{
  "model": "contrastive audio-text model",
  "encoder_mlp_ratio": 6,
  "encoder_inner_norm": false,
  "text_encoder_dropout": 0.1,
  "optimizer": "muon",
  "orthogonalizer": "newton_schulz_5",
  "batch_size": 256,
  "final_lr_fraction": 0,
  "warmup_steps": 390
}
Rows from block 3 of the audio encoder of a small contrastive audio-text model, named by matrix and row number. Rows with one number belong to one neuron. Each number is 200 + 20 x the weight over its row's rms, rounded and kept within 0 to 999. All counts start at 0. After the name is the row's rms in percent of the matrix's.
Before each neuron's rows are labels from the 100 clips, of 14848, where the neuron reaches its highest value: "strongest on" is what is common among them; "loudest" is the band of the loudest frequency at the time of the peak. Only what is clearly more common there than usual is listed. The data: melodies that start on their tonic, played by one synthesised instrument. In brackets: how many of the 100.
# fc1: MLP up (encoder.blocks.3.mlp.fc1.weight, 960x160), inputs 80-159
# fc2: MLP down (encoder.blocks.3.mlp.fc2.weight, 160x960, transposed), outputs 80-159

strongest on: the note D# (100); the note A# (74); pace: fast (69); tonic: D# (31)
loudest: 250 to 500 Hz (56)
fc1.188,144,201,202,183,227,202,195,210,189,209,193,206,212,194,165,190,219,196,161,180,187,162,218,205,194,203,170,185,167,257,205,230,201,203,216,163,186,184,200,203,223,239,185,228,199,201,241,212,222,191,220,190,181,172,238,210,187,208,220,189,196,184,216,209,196,219,204,202,201,199,212,216,215,203,181,227,185,215,147,223,202
fc2.188,142,202,211,201,200,195,207,193,192,215,208,216,199,217,167,203,196,215,209,173,206,220,175,190,190,225,193,198,226,192,186,188,196,239,192,154,214,203,196,200,184,247,192,225,192,186,200,206,195,181,195,184,221,222,218,174,197,175,213,229,164,248,199,192,214,191,205,197,196,180,206,219,164,187,189,225,214,190,223,244,190

strongest on: the note D# (100); pace: fast (89); tonic: D# (27)
loudest: 500 to 1000 Hz (80)
fc1.732,134,239,162,221,182,209,210,207,224,194,186,169,196,193,221,197,205,207,180,181,243,231,175,158,196,200,228,178,188,225,212,196,219,206,200,217,235,179,214,168,186,193,216,216,194,192,207,202,174,180,172,232,183,188,206,214,193,178,195,166,172,193,186,221,222,203,193,207,223,176,191,198,224,202,224,204,205,146,221,187,208
fc2.732,129,177,175,212,186,161,198,201,156,216,215,175,172,192,206,215,181,188,171,217,190,189,210,234,204,227,199,232,193,190,220,198,178,185,204,227,197,191,175,197,204,204,174,241,213,177,209,194,225,173,183,196,199,195,214,155,194,216,179,211,193,215,186,214,231,191,213,191,209,202,194,215,196,208,213,190,165,219,218,196,211

strongest on: the note D# (71); sine tone (41)
loudest: 500 to 1000 Hz (93)
fc1.401,071,205,216,189,222,148,201,199,199,207,227,221,225,208,190,160,189,211,206,190,164,214,227,197,176,195,221,190,226,190,181,200,200,205,191,210,195,212,196,150,220,193,206,180,190,237,168,217,218,200,195,219,235,196,205,176,211,218,163,177,188,176,187,171,177,217,191,186,250,189,184,246,201,197,194,191,197,229,177,203,183
fc2.401,072,177,209,179,185,205,188,209,173,202,203,159,245,204,211,218,214,209,202,185,185,188,199,207,191,181,209,230,214,207,205,177,166,200,174,206,193,223,224,204,194,201,213,225,209,187,195,185,234,234,191,176,201,207,187,232,183,191,228,204,190,182,201,214,197,152,212,159,209,168,203,199,204,222,217,211,190,228,184,227,200

strongest on: the note C (71); bell-like (32)
loudest: 1000 to 2000 Hz (48)
fc1.79,066,189,179,186,199,154,217,225,199,220,247,179,167,228,199,219,197,235,214,194,186,215,221,143,172,207,262,196,191,198,208,205,231,218,208,182,195,194,204,200,246,182,195,196,159,228,191,208,226,198,198,185,230,217,197,235,200,216,211,247,214,172,182,192,208,178,213,166,214,201,219,190,175,209,188,210,178,190,200,220,213
fc2.79,056,199,195,198,214,231,214,181,207,204,202,195,220,209,180,220,198,187,221,241,207,177,204,227,219,243,163,194,223,199,242,207,193,184,211,230,216,233,182,213,222,200,193,196,190,198,188,183,227,208,189,230,196,206,194,200,219,219,210,219,215,192,196,211,199,216,183,204,195,231,198,204,216,208,175,244,188,183,172,194,233

strongest on: the note G (90); the note A (64); pace: fast (64); tonic: G (30)
loudest: 250 to 500 Hz (65)
fc1.677,022,233,200,190,199,196,202,239,193,214,191,204,168,215,198,182,183,196,205,195,207,168,216,168,224,215,180,214,220,194,204,208,175,198,172,197,220,214,220,216,228,213,195,219,192,202,208,213,206,182,218,154,216,194,196,228,178,209,184,214,153,186,187,223,185,225,165,222,213,176,197,204,197,186,203,233,191,232,218,172,210
fc2.677,027,155,197,178,200,217,191,248,196,187,148,176,197,165,191,165,198,224,214,230,178,182,163,200,215,191,161,233,200,197,218,223,194,200,198,182,187,177,191,169,197,233,242,192,215,190,213,213,233,207,216,236,177,213,214,216,224,178,197,205,168,180,169,199,201,233,215,193,234,196,184,223,221,188,203,206,185,195,183,174,226

strongest on: the note D# (82)
loudest: 1000 to 2000 Hz (91)
fc1.653,179,198,202,182,199,276,190,190,189,206,216,176,192,224,188,150,197,177,192,166,254,229,194,206,222,202,202,192,185,150,227,226,165,213,202,197,200,210,184,184,211,206,202,202,184,187,167,215,190,258,166,213,188,186,228,212,203,199,184,185,224,193,214,217,230,137,215,166,195,195,205,184,239,188,210,191,192,229,186,196,202
fc2.653,167,226,215,198,179,226,213,227,223,192,207,215,175,219,214,204,194,201,201,180,157,203,186,173,174,200,239,231,211,185,211,156,218,209,210,199,192,206,188,244,204,199,176,210,180,232,190,200,164,196,240,201,170,188,198,148,206,193,228,217,220,192,232,196,214,194,232,168,204,207,213,195,202,201,193,215,178,195,183,223,202

strongest on: the note C (100); tonic: C (29); white noise (26); flute-like (25)
loudest: 500 to 1000 Hz (66)
fc1.610,096,154,213,227,177,180,214,212,185,152,188,198,192,212,189,206,181,174,233,201,202,202,181,202,179,186,208,205,195,177,230,232,170,231,193,232,191,207,194,266,190,190,228,169,165,193,223,204,204,214,187,199,168,204,231,169,196,228,201,174,208,198,204,188,183,183,211,198,194,208,222,183,207,216,222,212,197,196,224,169,227
fc2.610,093,213,201,221,229,192,201,205,190,208,167,200,239,219,184,227,226,205,207,156,201,214,221,204,219,183,225,203,202,220,225,207,211,190,203,150,194,221,198,202,183,206,239,158,187,164,229,227,170,233,230,157,168,159,208,208,240,190,197,204,195,202,217,222,194,176,174,176,210,219,199,176,200,214,161,195,146,206,208,212,211

strongest on: the note D# (76)
loudest: 1000 to 2000 Hz (31)
fc1.703,040,198,176,195,181,217,226,217,192,216,228,195,180,222,227,182,175,181,197,181,163,190,163,194,168,185,201,236,186,186,207,212,195,198,196,228,232,216,185,168,208,208,212,191,203,235,163,196,232,211,178,177,201,187,165,205,205,213,240,197,186,207,200,183,179,211,193,182,188,157,215,163,183,198,184,196,199,243,194,220,211
fc2.703,044,176,223,183,194,171,189,181,194,207,198,204,214,208,209,214,154,207,211,178,209,174,177,193,189,221,188,171,184,229,214,160,185,195,173,238,202,215,214,175,213,215,221,192,176,198,244,191,215,202,191,221,185,198,173,225,187,198,197,158,224,192,193,196,180,191,176,168,217,209,191,220,212,215,227,189,226,207,172,201,223

strongest on: the note G (100); tonic: G (36); flute-like (29)
loudest: 1000 to 2000 Hz (68)
fc1.30,055,188,234,200,200,160,199,200,209,193,163,207,211,208,195,210,193,212,194,192,172,173,228,161,213,185,185,207,171,225,201,202,196,195,188,229,218,236,191,163,186,193,272,171,218,222,195,184,191,240,207,216,171,196,215,180,173,196,186,211,219,214,191,200,165,207,199,172,204,204,192,215,248,223,201,169,182,219,232,216,223
fc2.30,049,220,186,207,203,210,176,228,175,220,199,215,246,213,184,186,207,194,185,192,191,197,211,176,193,182,182,183,242,207,213,189,220,211,197,194,212,213,196,213,180,188,222,188,184,176,236,209,202,179,228,201,186,208,183,219,220,209,212,192,217,195,186,203,177,168,196,167,199,222,177,194,168,221,192,197,187,189,197,186,201

strongest on: the note D# (87); the note G# (69)
loudest: 500 to 1000 Hz (83)
fc1.303,108,238,178,208,224,200,212,212,218,206,192,201,185,227,193,175,214,188,209,216,196,155,186,203,181,226,171,195,221,210,187,174,209,224,203,180,230,210,197,176,198,238,191,245,221,214,206,173,215,191,208,185,208,158,181,188,183,227,175,219,182,194,202,217,196,192,181,205,181,191,215,209,202,187,196,177,185,208,212,199,245
fc2.303,121,207,209,208,220,193,198,200,177,221,213,184,200,220,211,247,202,168,188,189,179,165,215,178,159,190,220,230,142,235,190,165,204,214,191,158,218,194,232,210,202,220,205,227,183,196,199,202,208,203,217,175,183,177,213,179,172,183,150,174,204,232,215,221,193,198,169,216,206,202,204,215,211,166,185,198,199,198,224,211,201

strongest on: the note G (76); bell-like (33)
loudest: 250 to 500 Hz (58)
fc1.568,020,228,230,192,181,163,178,185,226,178,202,205,191,202,210,210,196,195,214,197,181,181,219,182,187,218,181,173,190,221,258,196,175,160,199,189,225,212,207,175,175,220,250,164,170,200,201,212,191,207,195,216,212,201,164,219,210,207,153,189,213,199,193,178,186,214,217,212,175,199,190,207,214,202,190,190,219,211,230,208,191
fc2.568,021,196,201,200,169,186,208,213,199,198,185,234,206,224,180,195,178,209,195,175,182,184,161,194,218,193,221,192,198,207,198,196,197,186,192,194,199,245,195,175,210,216,215,200,211,178,230,199,203,222,188,206,223,213,206,216,160,226,190,170,188,199,171,189,186,167,178,196,208,169,186,186,186,221,177,241,188,198,218,212,202

strongest on: the note C (93); the note F (69); flute-like (30); pink noise (28)
loudest: 1000 to 2000 Hz (61); 2000 to 4000 Hz (25)
fc1.286,023,186,192,192,111,207,235,231,202,193,190,194,186,201,174,196,223,205,214,205,196,211,177,186,207,210,210,186,240,198,195,204,228,185,191,181,186,175,215,179,219,223,220,183,181,235,191,200,190,209,186,178,205,190,192,217,184,219,223,190,186,211,224,206,174,161,198,208,164,210,232,209,189,204,202,204,185,181,240,215,195
fc2.286,025,179,187,191,219,176,172,205,191,213,195,190,205,218,168,181,195,180,236,185,187,206,176,222,171,199,199,195,217,192,189,182,206,188,193,173,183,220,214,177,232,196,213,188,202,185,213,189,233,203,194,170,187,188,179,186,206,191,202,197,218,201,214,209,206,179,186,154,216,248,178,182,187,210,205,188,204,175,181,207,263

strongest on: the note C (100); the note A# (73)
loudest: 1000 to 2000 Hz (45)
fc1.283,199,204,184,200,125,208,182,205,216,260,191,226,195,215,165,177,193,205,234,206,202,186,197,192,229,209,210,164,177,191,213,196,207,202,223,208,183,179,186,216,207,189,192,246,195,194,189,206,226,194,206,186,194,175,204,198,172,185,196,218,207,220,198,211,191,209,199,217,201,198,191,214,196,197,181,221,219,212,204,180,268
fc2.283,207,207,193,191,183,187,196,193,186,217,176,198,202,187,243,207,161,190,202,192,197,198,183,183,174,195,211,179,207,189,187,213,237,226,200,194,185,210,212,249,178,157,199,201,216,217,238,191,174,166,177,181,200,178,210,207,176,180,202,229,212,208,202,187,251,203,229,197,207,230,206,193,188,174,229,187,163,184,203,222,196

strongest on: the note G (100); pace: fast (61)
loudest: 500 to 1000 Hz (88)
fc1.454,080,195,185,221,182,188,197,196,173,218,182,196,188,214,233,177,189,209,174,181,206,159,194,158,188,132,190,246,182,232,199,221,224,223,198,237,205,194,202,150,199,224,235,187,200,218,187,176,194,211,224,197,163,187,213,164,202,190,226,205,232,195,204,204,198,200,220,203,190,202,210,198,252,215,191,212,205,204,220,241,199
fc2.454,073,192,188,210,176,219,189,216,177,221,171,212,210,196,173,215,200,160,210,204,211,224,169,162,210,195,201,192,194,194,197,157,201,235,185,219,186,207,210,196,196,185,205,195,207,166,213,223,208,203,191,183,178,224,187,207,216,232,189,212,194,187,181,227,202,184,202,208,183,233,189,220,172,276,175,182,185,198,201,174,195

strongest on: the note C (71); pace: fast (66); tonic: C (38)
loudest: 500 to 1000 Hz (56)
fc1.83,209,215,218,203,186,198,206,202,221,199,224,232,196,202,216,221,202,177,200,214,205,214,218,173,210,220,177,209,199,212,176,174,209,202,179,175,209,198,189,226,191,193,192,205,156,180,185,186,192,222,210,222,179,226,198,137,200,197,217,260,170,184,247,207,217,157,223,214,183,200,199,181,181,207,203,203,196,221,222,177,163
fc2.83,216,185,203,193,188,176,225,200,209,187,212,190,194,216,208,215,208,193,215,161,203,218,204,197,235,220,189,180,211,208,220,188,199,200,234,221,194,188,200,193,186,195,174,205,226,181,196,155,185,189,197,195,181,238,207,183,216,215,189,177,206,217,212,202,199,179,184,214,196,157,186,200,203,216,198,204,215,199,189,203,217

strongest on: the note D# (88)
loudest: 500 to 1000 Hz (69)
fc1.486,021,209,175,207,186,182,218,189,196,215,194,188,220,205,181,188,205,219,180,173,204,175,194,211,185,205,208,215,199,175,189,219,222,202,210,214,193,183,152,191,165,218,205,194,194,210,235,222,150,204,190,210,198,211,210,217,234,203,185,212,206,226,196,186,212,208,220,195,219,184,196,206,192,219,220,155,222,240,203,227,213
fc2.486,021,207,152,169,233,170,199,208,166,183,197,213,204,200,179,212,198,207,202,209,206,190,189,208,197,207,217,187,222,208,165,182,208,222,193,204,190,208,169,210,208,250,185,223,203,192,178,223,214,216,170,186,179,231,189,212,252,208,179,222,211,251,185,207,184,168,213,197,189,205,196,194,230,226,174,187,208,242,168,212,198